{
  "translate": 0.06,
  "encoder_norm_position": "pre",
  "encoder_inner_norm": true,
  "encoder_patch_size": [4, 4],
  "text_encoder_norm": "layernorm",
  "text_encoder_activation": "relu",
  "text_encoder_head_dim": 64,
  "muon_scale": "match_rms_adamw"
}
Rows from block 5 of the image encoder, named by matrix and row number. Rows with one number belong to one attention dimension. Each number is 50 + 12 x the weight over its row's rms, rounded and kept within 0 to 99. All counts start at 0. After the name is the row's rms in percent of the matrix's.
# q: attention query (encoder.blocks.5.attn.q.weight, 160x160), inputs 0-159
# k: attention key (encoder.blocks.5.attn.k.weight, 160x160), inputs 0-159
q.112 096:83 69 38 55 56 61 43 35 29 51 53 25 48 28 60 46 47 53 48 53 52 45 67 52 52 51 59 56 37 54 61 59 54 48 60 43 52 63 38 44 30 51 57 32 48 51 31 49 51 41 45 43 57 48 33 57 49 46 42 28 53 44 40 45 53 58 31 49 57 40 57 91 73 47 72 30 75 34 35 62 61 58 43 66 33 35 52 43 56 74 54 52 35 50 43 48 41 59 44 29 41 61 60 63 51 62 24 53 41 53 65 46 49 61 40 65 63 49 59 66 84 30 52 55 55 50 64 50 34 47 50 45 39 38 69 62 42 45 47 24 55 44 56 57 44 57 43 69 52 56 39 39 60 51 50 32 47 36 43 51
q.113 098:47 55 40 39 40 37 60 62 53 25 48 46 52 48 59 38 62 45 62 41 60 42 42 67 69 65 46 35 47 58 54 48 51 80 57 77 54 50 23 68 40 51 49 66 33 44 52 52 49 56 48 40 82 54 61 40 42 55 59 62 42 49 56 48 39 32 60 41 70 41 60 34 50 53 35 61 46 28 65 47 45 56 46 42 47 58 66 31 55 51 46 60 32 37 48 58 46 62 33 47 47 36 68 57 42 48 50 45 44 54 63 58 53 47 43 60 62 60 44 48 37 48 30 53 31 41 32 45 82 51 41 41 45 78 42 58 52 42 49 71 67 73 38 64 47 39 50 51 62 36 56 70 56 18 69 55 52 37 64 66
q.114 091:42 54 65 38 43 47 38 75 57 42 35 46 49 69 35 41 38 66 67 36 45 48 33 48 36 69 62 68 37 53 45 40 53 26 48 41 66 56 44 67 64 36 57 53 50 55 45 45 55 37 40 55 49 46 37 42 73 59 41 68 42 36 48 50 52 54 38 50 50 24 51 48 58 42 40 51 37 54 64 68 54 61 35 39 38 44 37 58 61 73 28 46 72 64 32 66 29 44 57 37 51 52 57 56 43 35 47 56 80 61 49 44 53 45 61 63 59 60 52 53 40 49 41 57 42 15 65 52 31 48 47 44 33 53 50 51 35 70 71 32 34 71 47 41 34 48 51 42 47 62 45 35 27 57 53 61 50 65 29 62
q.115 091:52 57 21 71 55 52 60 42 83 50 51 54 44 53 48 59 54 31 43 43 66 47 31 60 47 39 37 58 29 55 51 56 44 50 47 61 42 54 63 67 51 60 55 53 56 32 54 61 42 65 79 40 33 45 31 66 46 54 60 31 38 26 54 51 50 52 63 28 41 38 60 56 51 61 50 66 43 56 59 58 61 40 22 77 28 52 61 49 60 60 46 44 45 39 76 58 46 53 47 51 40 26 29 38 54 56 52 60 75 59 45 41 45 47 54 50 37 44 42 46 43 44 64 25 52 52 24 51 56 36 49 28 40 59 51 51 45 34 43 49 46 35 44 52 69 37 33 37 37 61 49 34 76 37 60 61 48 59 57 52
q.116 097:55 50 45 32 40 39 72 48 49 51 28 69 49 57 31 32 50 40 46 46 54 62 47 46 64 50 41 53 67 65 58 52 41 35 64 56 40 32 44 44 67 51 61 48 45 22 48 57 47 56 33 52 30 46 62 48 64 49 47 56 58 63 53 50 59 50 56 47 45 54 47 55 49 62 20 52 47 41 74 38 49 38 45 32 55 39 56 45 90 29 45 53 75 61 22 52 36 55 67 58 51 42 55 36 51 68 57 36 48 46 44 33 43 61 43 41 52 61 52 55 39 59 68 25 37 60 52 51 70 56 26 34 44 67 48 57 63 48 48 60 36 33 65 39 54 63 48 52 66 49 57 67 46 42 58 59 43 61 30 17
q.117 087:66 43 17 54 45 45 53 70 58 89 54 71 32 46 44 57 51 40 42 69 48 55 21 31 59 56 66 50 41 57 34 75 45 45 36 65 41 26 61 59 43 47 51 54 22 49 47 51 55 60 49 66 34 40 48 45 55 71 56 42 32 51 53 41 43 56 39 39 36 55 47 44 46 45 62 49 44 39 54 62 63 61 68 60 57 48 36 53 37 45 36 43 57 49 54 63 69 49 37 44 47 54 57 53 40 35 37 33 69 47 52 47 59 60 54 21 54 81 57 51 51 44 43 49 39 44 51 56 26 40 74 59 60 25 30 38 50 38 50 57 49 49 52 47 49 35 50 56 72 46 66 54 43 44 51 57 62 60 68 57
q.118 099:52 26 66 37 48 62 58 50 48 51 40 48 45 58 61 45 49 36 57 44 72 38 47 45 51 30 51 59 46 55 43 61 45 35 42 51 37 64 60 40 51 58 27 82 44 55 56 67 41 46 62 57 40 55 58 63 44 33 57 63 67 57 40 54 69 83 76 59 53 68 49 60 55 60 50 41 41 66 51 63 52 55 65 57 51 49 56 47 50 46 36 72 44 33 43 31 43 22 38 44 36 58 58 42 52 43 60 55 23 46 37 55 64 34 54 35 31 45 38 64 37 73 48 42 65 48 44 55 24 45 51 39 64 55 53 25 86 71 30 49 45 59 56 43 50 44 57 52 40 37 35 50 38 63 46 46 50 52 39 33
q.119 090:46 46 48 53 49 54 43 58 34 47 65 56 46 38 65 52 49 42 41 46 45 63 55 31 45 46 36 38 59 40 55 46 65 52 40 40 59 61 70 54 53 58 22 34 50 63 38 61 47 38 51 43 71 33 58 55 47 41 43 59 43 47 35 53 59 53 68 67 73 61 37 43 66 44 54 81 58 48 56 41 46 47 35 65 42 61 64 65 58 39 45 39 49 51 61 43 54 49 40 61 63 48 61 32 56 36 34 80 67 55 31 71 66 25 41 40 46 41 55 21 75 26 31 47 63 32 51 61 43 70 43 44 69 50 65 51 48 65 56 48 48 58 32 48 32 47 36 54 30 72 61 42 54 50 35 54 38 37 39 54
q.120 103:16 59 58 48 64 50 43 26 53 31 75 52 69 47 59 60 36 63 47 55 43 35 57 66 44 37 44 57 47 56 73 64 50 31 20 47 48 30 30 55 46 45 49 63 61 56 60 38 42 62 58 40 55 60 54 55 50 36 40 44 46 37 44 57 71 38 58 62 50 45 48 47 48 42 60 45 55 67 56 26 55 16 50 44 25 44 33 51 57 55 51 53 52 75 77 24 43 33 49 44 44 36 50 53 61 51 66 40 39 56 50 45 60 47 61 53 58 66 36 38 58 64 57 48 61 69 33 39 55 47 52 61 48 50 52 30 29 40 55 40 50 55 43 53 69 49 40 67 35 47 71 53 51 47 39 39 46 48 79 61
q.121 094:51 49 61 53 38 62 71 49 50 50 29 39 35 43 63 72 39 43 63 69 37 51 37 53 49 60 68 51 59 47 37 52 35 43 39 54 55 39 33 45 59 67 60 53 44 58 59 54 53 32 66 56 43 24 46 42 79 58 44 47 51 50 71 48 31 43 38 55 39 49 47 49 51 49 72 49 52 52 58 55 48 74 59 48 37 28 45 77 56 35 61 50 57 74 68 27 57 26 33 41 51 52 73 44 41 54 32 53 53 35 42 56 55 41 53 60 27 61 48 50 49 46 53 67 50 71 45 59 55 67 58 50 46 18 48 79 49 42 50 36 43 57 55 70 61 44 55 76 52 48 36 48 56 49 39 76 53 66 47 61
k.112 084:62 46 48 66 48 44 47 36 38 65 47 40 40 47 53 46 44 52 54 41 24 57 45 58 79 33 51 36 47 72 44 55 58 78 45 57 27 51 44 55 48 19 54 53 58 41 55 48 50 64 58 47 82 65 46 65 61 59 64 36 42 43 47 53 41 85 65 47 67 56 37 50 42 42 44 43 73 41 45 48 56 65 36 56 50 49 64 67 60 51 43 43 36 46 51 65 58 44 56 45 61 44 44 58 50 53 56 43 81 48 43 39 48 58 45 51 49 52 49 72 42 46 41 53 44 59 70 23 45 59 68 32 44 44 41 65 44 74 19 60 63 62 64 30 61 47 46 72 49 40 53 59 45 45 34 61 38 37 50 68
k.113 096:45 41 69 43 50 66 51 50 44 53 63 50 54 62 38 58 57 52 48 64 49 42 26 54 51 58 40 25 48 45 52 86 54 50 45 49 30 48 57 46 54 66 31 54 39 57 40 56 54 27 45 55 28 60 59 44 61 70 70 62 47 28 37 46 60 53 38 31 57 41 77 76 49 29 46 49 51 58 34 33 57 51 65 52 47 72 40 54 64 61 48 52 50 87 57 35 53 64 43 33 46 36 64 68 47 40 39 48 53 65 32 40 63 66 52 44 48 64 30 58 34 54 53 45 44 42 39 38 57 67 58 65 26 38 50 35 48 51 34 56 40 68 42 58 54 70 67 49 56 51 60 42 35 41 54 59 71 49 53 54
k.114 083:64 41 56 44 60 46 47 45 36 21 52 36 56 40 47 42 42 48 49 63 55 44 43 44 55 55 51 40 73 32 42 44 45 38 48 70 44 58 48 42 73 59 42 16 49 53 37 35 48 68 41 58 73 43 52 67 44 35 68 63 34 43 33 51 65 42 64 37 66 53 38 73 29 76 43 55 64 48 27 69 43 48 38 42 52 34 41 49 51 61 54 56 59 49 46 61 45 37 79 42 54 67 55 38 66 44 74 57 59 79 42 61 40 65 66 67 54 31 30 40 46 39 62 55 23 60 43 69 55 38 35 46 44 49 40 54 62 65 60 43 46 52 47 56 42 45 46 54 42 53 58 45 50 36 47 62 52 53 60 66
k.115 095:58 55 38 60 64 43 61 47 31 43 42 56 61 42 51 54 39 39 38 50 52 60 34 44 27 70 69 57 36 57 42 40 79 62 45 34 61 47 50 55 52 63 67 70 53 57 62 60 30 46 46 49 40 71 54 39 50 52 32 49 48 57 72 28 39 61 23 41 54 43 51 49 48 51 50 45 27 60 35 64 74 34 45 36 36 50 48 55 69 68 52 45 50 65 47 62 59 59 65 82 53 63 44 38 56 44 53 50 54 58 45 70 53 55 49 57 45 65 56 58 51 67 57 46 61 53 43 33 51 58 60 34 29 65 56 68 46 59 26 70 29 39 55 20 53 59 40 32 49 52 50 49 43 51 43 77 63 55 42 33
k.116 094:38 40 51 49 64 56 58 52 29 25 48 47 56 44 37 58 43 48 44 56 54 57 40 46 36 55 43 40 29 50 55 53 43 47 58 49 62 49 72 52 51 58 63 43 79 53 63 66 59 59 53 37 61 47 69 66 49 66 39 36 42 66 55 63 61 09 77 48 25 37 51 67 75 40 49 46 36 45 70 41 46 44 53 40 39 36 16 41 61 59 62 62 58 57 53 57 24 34 64 47 54 52 17 49 53 45 49 57 52 56 49 36 56 62 62 50 65 36 77 65 55 43 44 50 59 54 54 60 72 33 58 47 58 46 45 45 37 48 59 56 44 51 57 72 55 57 56 49 43 64 60 27 57 62 61 50 51 42 42 37
k.117 098:48 67 44 54 62 44 57 46 47 61 62 69 53 35 44 29 61 49 49 48 31 32 61 71 52 55 44 44 49 73 50 31 73 53 42 41 68 53 61 49 61 37 61 53 62 17 53 40 37 43 75 63 63 50 31 31 62 32 35 41 60 68 72 45 39 49 38 49 66 43 38 62 57 68 62 49 44 74 44 52 51 27 57 53 52 65 44 52 47 68 58 62 56 58 62 37 54 56 68 61 55 49 45 31 58 33 47 56 48 44 50 61 45 28 50 27 50 56 68 53 62 42 25 63 66 57 36 28 35 51 30 48 30 75 64 45 54 35 52 45 44 57 53 43 42 48 47 53 65 34 41 56 49 50 57 47 61 46 67 58
k.118 102:64 54 52 37 43 52 43 40 63 65 38 48 30 48 37 29 56 59 65 52 65 70 22 37 31 62 37 41 30 16 41 54 45 53 40 52 52 53 74 43 39 38 39 57 43 57 74 73 52 57 48 37 41 63 59 58 57 52 48 52 46 39 42 42 61 48 35 47 43 59 54 47 44 35 41 70 57 55 24 37 68 56 65 65 42 32 60 42 46 36 52 46 70 61 63 57 46 60 58 68 53 46 49 39 55 56 54 74 25 39 47 57 38 62 35 48 54 31 52 53 49 54 59 32 65 45 41 66 55 38 57 58 59 49 41 67 71 60 42 34 74 50 39 50 52 42 66 52 58 46 49 62 37 77 59 36 54 59 67 38
k.119 098:44 51 34 51 46 57 54 54 71 57 47 39 44 53 55 55 49 80 44 38 60 48 54 41 37 46 58 65 74 48 37 44 67 46 36 28 41 42 44 52 43 63 37 41 52 74 46 53 65 23 43 45 23 44 60 57 63 50 80 53 50 31 62 53 59 65 38 41 53 66 70 44 72 58 35 24 50 42 39 43 40 42 40 62 52 53 49 43 55 33 44 36 56 54 51 51 58 47 62 33 44 55 45 47 37 37 22 35 66 65 51 54 34 30 49 61 67 75 58 49 65 63 41 48 61 60 44 45 43 44 54 59 34 56 56 33 68 72 34 59 65 48 61 56 54 52 76 45 41 59 37 69 64 40 34 36 47 61 47 64
k.120 100:55 33 42 37 33 35 58 46 28 62 66 41 64 59 52 36 31 45 72 74 60 25 37 53 57 36 51 54 38 44 59 27 30 49 44 49 37 34 51 63 46 70 46 52 37 64 39 69 49 51 33 47 47 31 56 71 45 52 38 53 56 57 48 37 41 66 56 60 45 51 76 47 43 62 57 41 66 37 21 48 75 57 33 58 52 38 70 51 55 37 38 55 10 60 51 55 48 41 55 58 54 36 52 58 54 69 65 60 50 72 51 60 65 45 54 54 32 59 62 34 53 59 50 46 47 45 41 77 38 44 47 46 36 54 63 42 58 66 51 60 37 41 57 45 39 55 57 39 70 32 61 47 57 59 47 54 55 43 41 49
k.121 091:41 66 70 57 49 68 30 37 71 40 52 63 58 44 61 49 59 44 49 58 49 50 65 60 74 36 79 69 63 56 36 47 47 62 42 63 55 50 50 53 59 59 40 57 38 29 44 53 43 34 46 58 50 28 33 29 29 55 49 50 26 49 45 60 66 62 76 45 42 40 49 55 42 44 30 49 50 67 65 46 50 60 42 36 71 58 59 65 37 63 43 61 48 45 58 30 51 45 36 45 61 60 36 55 61 58 62 46 59 36 39 54 58 38 72 57 59 38 50 67 67 57 62 34 56 52 48 59 26 59 40 43 68 67 56 60 44 50 57 34 59 17 43 54 49 20 32 43 53 61 56 41 38 49 44 54 55 41 52 68